{
  "arch": "gmlp",
  "model": "audio embedding model",
  "dataset": "tunes sung on syllables by a formant synthesiser",
  "train_examples": 39062,
  "gain_aug_db": 10,
  "input": "waveform_16khz",
  "targets": ["first note"],
  "num_classes": 12,
  "embedding_dim": 128,
  "norm": "layernorm",
  "mlp_ratio": 4,
  "wave_strides": [5, 4, 4, 2],
  "subsampling": 2,
  "layers": 10,
  "width": 320,
  "am_softmax_margin": 0.1,
  "am_softmax_scale": 16,
  "residual_init": "zero_last",
  "optimizer": "soap",
  "beta2": 0.999,
  "learning_rate": 0.001,
  "beta1": 0.9,
  "shampoo_beta": 0.999,
  "eps": 1e-08,
  "precondition_frequency": 20,
  "max_precond_dim": 1024,
  "one_sided": false,
  "adamw_lr_other_params": 0.00096,
  "max_steps": 16300,
  "batch_size": 64,
  "epochs": 26.7,
  "lr_schedule": "linear",
  "final_lr_fraction": 0.1,
  "warmup_steps": 3260,
  "weight_decay": 0.07,
  "adamw_weight_decay_other_params": 0.01
}
Rows from block 5, named by matrix and row number. Rows with one number belong to one neuron. Each number is 500 + 50 x the weight over the matrix's rms, rounded and kept within 0 to 999. All counts start at 0. Numbers have three digits each.
# u: gMLP up (value half) (model.blocks.5.mixer.u.weight, 640x320), inputs 128-191
# v: gMLP up (gate half) (model.blocks.5.mixer.v.weight, 640x320), inputs 128-191
# out: gMLP down (model.blocks.5.mixer.out.weight, 320x640, transposed), outputs 128-191
u.532:521597565477499482499503547474540439511534466404548522483556514513478482478497479493545520491489466545500554478503514510616501448568509433536539556535464448483510608499457528427522511469513551
u.533:415505497552520462427498470555521518471454539543490375451425550536488580507453544439516535522417426423491478562409505481483491483554562557442521418475528542451530472538515499573435496529482423
u.534:582479504507513430412471595605579444470584470480535517542627634490373486488430474489446428483482535532559534486608480452546545568520502444509574442542399488449454409573481436558426366461529546
u.535:374540488486486418446568495451470478394568509462516543552458415472472545529520578480448645464525486458602514502457585514474508584513441462558483435459530538487449528417526471550546515444481430
u.536:466421442480538584548494548523560508533424405593456457506485589565487495519529455579534587470421478419436520414553567546574518536643492549495514496575458514519591404443541504501504523618537542
u.537:490462450467573461565484519573561424384510488549535474550491513445591565535491509475563520444424580437558507516548527516529536560544482492410502545506617421468534590562533511517488451486455591
u.538:492536526473476489487529451466430519486441510437518522420467480468531524554322563361518501479494455539521499496529634571533419416556410500507498529463627434392595561513477554541537587460462629
u.539:468583447431541446514502434470452438375466492564397570535493570286592519486339349476455458429562563452473452422561404543594532498494329634520398580485373432592522503503540599458514529369512511
u.540:495535514454518561538438522529547555537372499537548495465473539592514492471505456545451489559397541506535510489505462640443517497574515436539484467474480466512502498546512529490474521487466572
u.541:519544463528457448470523623480507441481440431576420500518455492517502462475527453531503494498520464557492519494581532534461527523498416525493579505529499487511530489583497497503555458513456512
u.542:437452502468485542499512465470517512590473430563513545536579493513508474462481519511439499549491491477454462570531507481514579553438496470479615440526493462478528518500456523523511553371518554
u.543:539471442468568520426469523573480550478564471480535479457485457464551540490522539504548496482480582510557518455486502415548486529496463440542395464476478499534492479529468452460565482478518552
u.544:544488517462581571495510453563539477496451460512544529563548519507555523516441498454562460544482555519509468505482550520577564471490500475512443522434571518504530532520604429567523491456479485
u.545:536458527481542492523421431599550438458470502486480496531465475487526429532455514527461494479412447560547455602444406475501557520503523571545424454517505503460549466539507427550414559425567489
u.546:545503449453434492558455556476519476551530447582458551468525440461485504464532476474462521549477521484588435481479442452453472474455515519495449526471523461478473481489515587454462515478472620
u.547:531490460474447514482543593491526523558479457537460499484439568545537544536502505518576535429524434660472550459548443423531508496466514487519524504486588515410559491638466542441530520534552575
u.548:519578475573484523427530496530527520598541555566557406517533461494480547522451515436591480522499493495495557559504459460502477600519493476514592478489546623570500571512459566555413567467466553
u.549:546514529551474519507538545537499446451499498519471488526433434525527539577539437505588464457574506586515487441527497493470482426453529412439540492471573490470530481559467580511497490460460496
u.550:507511446453541541568464412499477522465488507468515533482502484523542532453409368450517469511513538398392480552496489513609504459549452480491438522478561492503500445541479544545587499496552502
u.551:533482464517530440490458512476571618459481526503511499546467472515563454481507459559527473463486583523504480537491462510462512445461511527544468494475521516520527511435448517552507478492459518
u.552:466465455461438501480535478435502461496410397465527479598463446530535522522534533463591508438479486472459497544598507497555472519506530524418530465568517443448481451422462481496572531482479558
u.553:619514408402542550583471565542598534415515454536502488661547626467493451624551534453609512433540488512502582414496446549524459512462518389356453469444463525406574513555412515392490600496552510
u.554:500588513546537553496458502497520457421477513454571479519529517493528417489478561548477451511423510460480520416470471550507511448559465566529538504462438540499515455522552546501468473462505512
u.555:582406579494545514453582459458477450502521503491483516498365395450506472568419553533517472536431465379527498433548602483530535448520613556581461435465474435502575501500538437464490555462542475
u.556:453539518514497510488481424511512482466471435534483488539446558453480402473481503516564456465485521469507544494522420507548544450445527563460447493495537488547503444486450485496437506545562529
u.557:435468415520510442503508438432502561464508517482519522502494555487602536495512528441484543467504506497478473518453455514505566501466468528538511464531496485507558484495419461513524508536505494
u.558:498579517556562590481467538518490458557597473499518518484542579529533465555497486453470524427446408533494509581515506476460519468472492499507542453455452524526496516467460450566481453474500502
u.559:484423442417481414408563529498499547528423545464482570539498312479495496594491508387516532453527468468460460485498544483430552497561405489550525468573481367501514494496496536559528626525517421
u.560:438502514478491458547429541512580453500436523486495510469461444519551544519487523495532438483489482509490571500493442494475451564443461420501549489486519412501505480535419515463497520525438526
v.532:538492494525542511560529492479540505524454555488544531459488515446564477518543515492463499474510580568545487493479506474504522541464527448458478516504491511501543513502519502501513504437495522
v.533:468494443463495468496516535468471472476505476507569514536431584512506480557467482532473532516515456477517549477518499439525470536495539575532540495490454458504527535496523523459535552484503518
v.534:423531524557396488447489352580593528518459550470457457430512482455459416556588496525402503570590463468467580479424524374535552521448506474436500424540563464505492442453463574432604537533576451
v.535:414505422429510455458471546443567479507438448491483485474551466501509607515434454528488426399513488498546490540540503532539536493473529423556496382499485467579479537480471527460585506620488506
v.536:569528515481545520487547471571504572519500487562406571503506495534521457426463446348639456520467469602455502528516436586426460458514469567504416460462516610596472434387525429475454547490599466
v.537:464537436548436600497476503456604494522499524425567598546426461456561419475503508473513355365410529566460519650552434502506499482466576383600519536460570469484499574527528412621475540573477525
v.538:584527437572406352397470547524536559540571431485514589537590456479512570526534509459499467514600505466488402590656484584537515494556475442496494502514434524455561473506502486475455497455489508
v.539:455552435533499403461533494443545511613541575496530580457507516425445448458454551536432487568547509479438467484458509548392399461497432652394497476475568513607381503418501527488420481522563473
v.540:475517539508452552564532508485603478474523557484503545520501437483454476502475480509564538474549437468515398493417524479541490492451504488557462524535582462475522528510489434525542504520519443
v.541:526495438492461513507477498550473584546511505481521551489448496507542486466564501554521637493476501488474420549493445572419578515525527490477422468546541464519513469510469541497561486459545528
v.542:496485561513528418507458535494513471473483475548554455501481506482534502506515535467496485471456481539481506499503460437442524544450496525468447503511481474543506544471516399485477580501518522
v.543:528554462479526451433575476459495477456545487412423510522529539499496518518481491526481429464465499481501571502484449454441488428511529549510528490521504491511497486518550481513496569523490551
v.544:521540497535624501459562511532498463483512557523550585475548537468520442505500533449538405533482497582536462493532562513513570507503485531483603463597499426470577535563405445471504529559532527
v.545:579562541556515592547556525521531535474503473511488497457479511590525473485436510557434467468506457492440534552486456377530539502632493461501603448569492533447492581511498545469526568478476415
v.546:533477492547487587468554472557496600489518434417514499471547489538519485522628531385570490443371495473492484548493481522471510487452529439536488414503517582458470428544525438550528560488536521
v.547:473511454497548492512426478497549528504474557453439462549463433523521575493483488547500560473591457533521539561544411556451468507467545489545442491515540462529500490522475488431461544551491521
v.548:537475416551493507501522476425550450430462476487505399483465533557460359587480548465520531412469498526519473561580592413447483470526577662440423458543481573455384498448471545388471454442452499
v.549:477541463456441586441552483485426475473506431440505576508396465512484496565536525543521479495460488485460551537445529530556553485509527525507615496453576612466392522548441457495449568435391532
v.550:556469439484518385420540528512463565448441535473543422570552465478510508579487536520436508508522499565435504437473444490460536511505417491434455447477584511555492526389510499391493456617461511
v.551:457520466533481531496476461517448549511469527493423519545494586461516518486525486487545533452489502495545464489491454516501536483506552459505505547446433565502514485430527484541493461497492484
v.552:531573507477525505479486518405484420509522535506457506567494489492463494496531495609534488550417482535526503489533559480523532528562586479520528516455516541463494501477515478538504488516552486
v.553:484575436411532626516531623492531417459499538521528462639516453555630506383542497418492536538510470380549510555500606477571462418540554545455451466528695542455519437485494607542488438560426426
v.554:511482508500525486530468455551457638527517599504498501415484532482480465615548452492442493381510493472421468438482462557452473500499423501521507508396480491542458525521567512511515545514469573
v.555:549587529487391530502594554604366493554454493450472365468468470503576591459476456499505458533504449605445492504533571487483506495514505423483602560486559596557493413446480403425500472468495490
v.556:482465511474461550542498379561534500513479538543517477534406563488536451474451423515504444474527465503529541458514462442527520475450506452501497499432469481477515519453596493535509524492521474
v.557:468492469506510538515479503467511494484495517488493488468425482506536525457473538501521470526490544484552486499439543500515540435488552508536416508435505453495479579462510518481535506505498511
v.558:469513495492510477496501557492490471447504537467450529478556527539506467454462492455510501490451497461457463477489533503495494436489478441508519470485483520524499472483516564577462561453507465
v.559:457440550478541481534570467592525560600475446517380525520474430443454433486438375522509502362552478493532552510462566510430459463459576390445462487382418604509442523436510477397582411533467471
v.560:531524549503472579511500496536461538474433523529428481589545498543528454499510529485524495521442493412528434495493453491495455555564513497513426453453549451459556485518542500440489514542509535
out.532:457443523516593465524418529527532546556516526503417473461526504450527516491460501497468495459578450512538537501492491452464536480532494504524457484500536428459573513542574452486524448500513526
out.533:520459472493487485454472503510458475505540480435517598536445425496498492529516540545504468528539565476522516485460518515539528399563476496468517543545490497477510501431524488474532487454468524
out.534:454461459469580488465461439464437541353509494536428573527532435476497540506515451494517584565473502467560518614511488402480400564540531452440493473516460498503489477488411495527466399496574431
out.535:507514457527501568469563509508495534510474497515465538485494455509479454501566470535589484508514495483370590430502464563495450436470533488519488426533496429514513513572532514494447601509513470
out.536:459477473579414496551525534610487571457414452461453460457517416506485518460511508501552459585463483498513500554459529578476555516402525449512485456465597537461445488508382536491460417545431514
out.537:508483509464481484449453396444445544475514513560454525459430598483581572585481508562490608439539477632489503569436477508546440499496479498419567553442533526528479527500540490397549536526486528
out.538:468457558548532484479440460458477489483572463543460568488484435376551431452576482579440482472597534308476395483413459498614573522458467576402515429484511513487416502562498557459508561533543507
out.539:468484455434559472534376510550395510533481437476627608606495483453520621479574573482568413473493443378387472479528398575578437478509392371427664517617468422534500616551623476399591395457570486
out.540:514511438562438471495524494522528514503572459494441486503511469504462551477495520466514517491499473531486493458515532486548537491539508482463546564482493541558466536462470496511496480500480462
out.541:535537534551498528511478459480487529480594473507526520467464481532526444524473514443578481503474546452464447466489483462574475483523537550494497476491488533508457501466519505448517535463531519
out.542:530535485559531458454519519536504526498536505534513498473443475469492503555483510505465492543518492457519510468437475525467482528485509507446454503452550497482487434499597535456511485455529474
out.543:476402515454508543574449479524509483475458485540474502473550534436466535492457434441504521492524490560491563530568465515510475415464492530447542519543496459501471482491522518471500587534464507
out.544:498500502536535424483582518497470526608465554488511506439482448488470413496433433493479531496455429555500486437510482515501541466514504452522517550540469442420534472482495521457471557478438548
out.545:522518528465479481484572527406445491490485532543528425535460546546528517499472495520505495514523475564551534477499553517460536464495455455468599496500593452459493548486532533470519470533470520
out.546:448573533467471503462495473480519469469475524530484500465550485474537567532504520595503528498525456564484540550505500425489507548495424506469613504510484533517445493515504395470450434553497483
out.547:461424518587527498579561428469472429486511496484559490442555521480501476491550494481540495522506501497467478524458474502544483531547513543515534474529498498493507459508503513488493495469456513
out.548:509567499425521497535530453538455528458507491508416508493591475418468473467509528493435527480526552475535526593538582448573464509452490473582469564548460550486424587471522446486430468506449518
out.549:457558540489444445494524399474510521536471448472452481439440471513505448468508466573485486510498538473495541478503459513507547484515453514487480450498473483458512467572531526522482468505454470
out.550:472486477502515485513506558459494500561489503488501518508474485477531531514493503571485461550496516505534503476470541570504558445525472536608447478543492470443514474526477492481472503419539432
out.551:451554538453492453504484468553478418514513510498500444464488503436469473533485500496484495487548489537493507465500521440476421513475525531490485509527486533533528454487475471507538493511500450
out.552:515496520460554529478483513488493473496407578519493485472487518494474486509459524552387575561515565489579560433442513517451510475472483463491505493480597527503522477522510531582502463519498518
out.553:595591471429616416510427437452450452503474480354443474665474514459500469490418407522476447574405516512407397484515631477522499372485560672651688464498473475429548431464429628571573417357502513
out.554:480447457491522497479514457405487485512490492508429525594505470561477478579463490445480462474513499540509479483459521497532499444456475552486472445506547444483607506574476476457450544547461476
out.555:409571502455389555565555556531474516457491509510415467510565501458543515470585595548530530472563525444525423480512445446432508590479472456532513575525466506527468521516451502449589500526538490
out.556:536501471473475392526555457486485461585495490477559493481481477532505542512506508400439520521451511530579530511484549489527548499494390486523543473495479503470483482528543582488448508449450511
out.557:484519487484524489517543475501527547542499497476469500508489534558455428525430506527528492513526497535530472503478526513480489511546467543470467494507500480456478472501535529481492470526490534
out.558:411481533504501513549534530467503510469523558483468447488441503513449437521453518488461502537533490500527416455471476486482500492494488523492449531533534459551539537476458490505457430534545463
out.559:550611360396554531509444419394560541435521532565478420610501573560549540440503593400505427562513542461422650526516486453468428612490408514446464515436506541453560466488435400578492462531500492
out.560:513444458479521478417539506455505467496549513482500480442436512580443505501405515474499501550546428511500496483518503541524542524542486514512580518526450562455505518497523523512500467514508489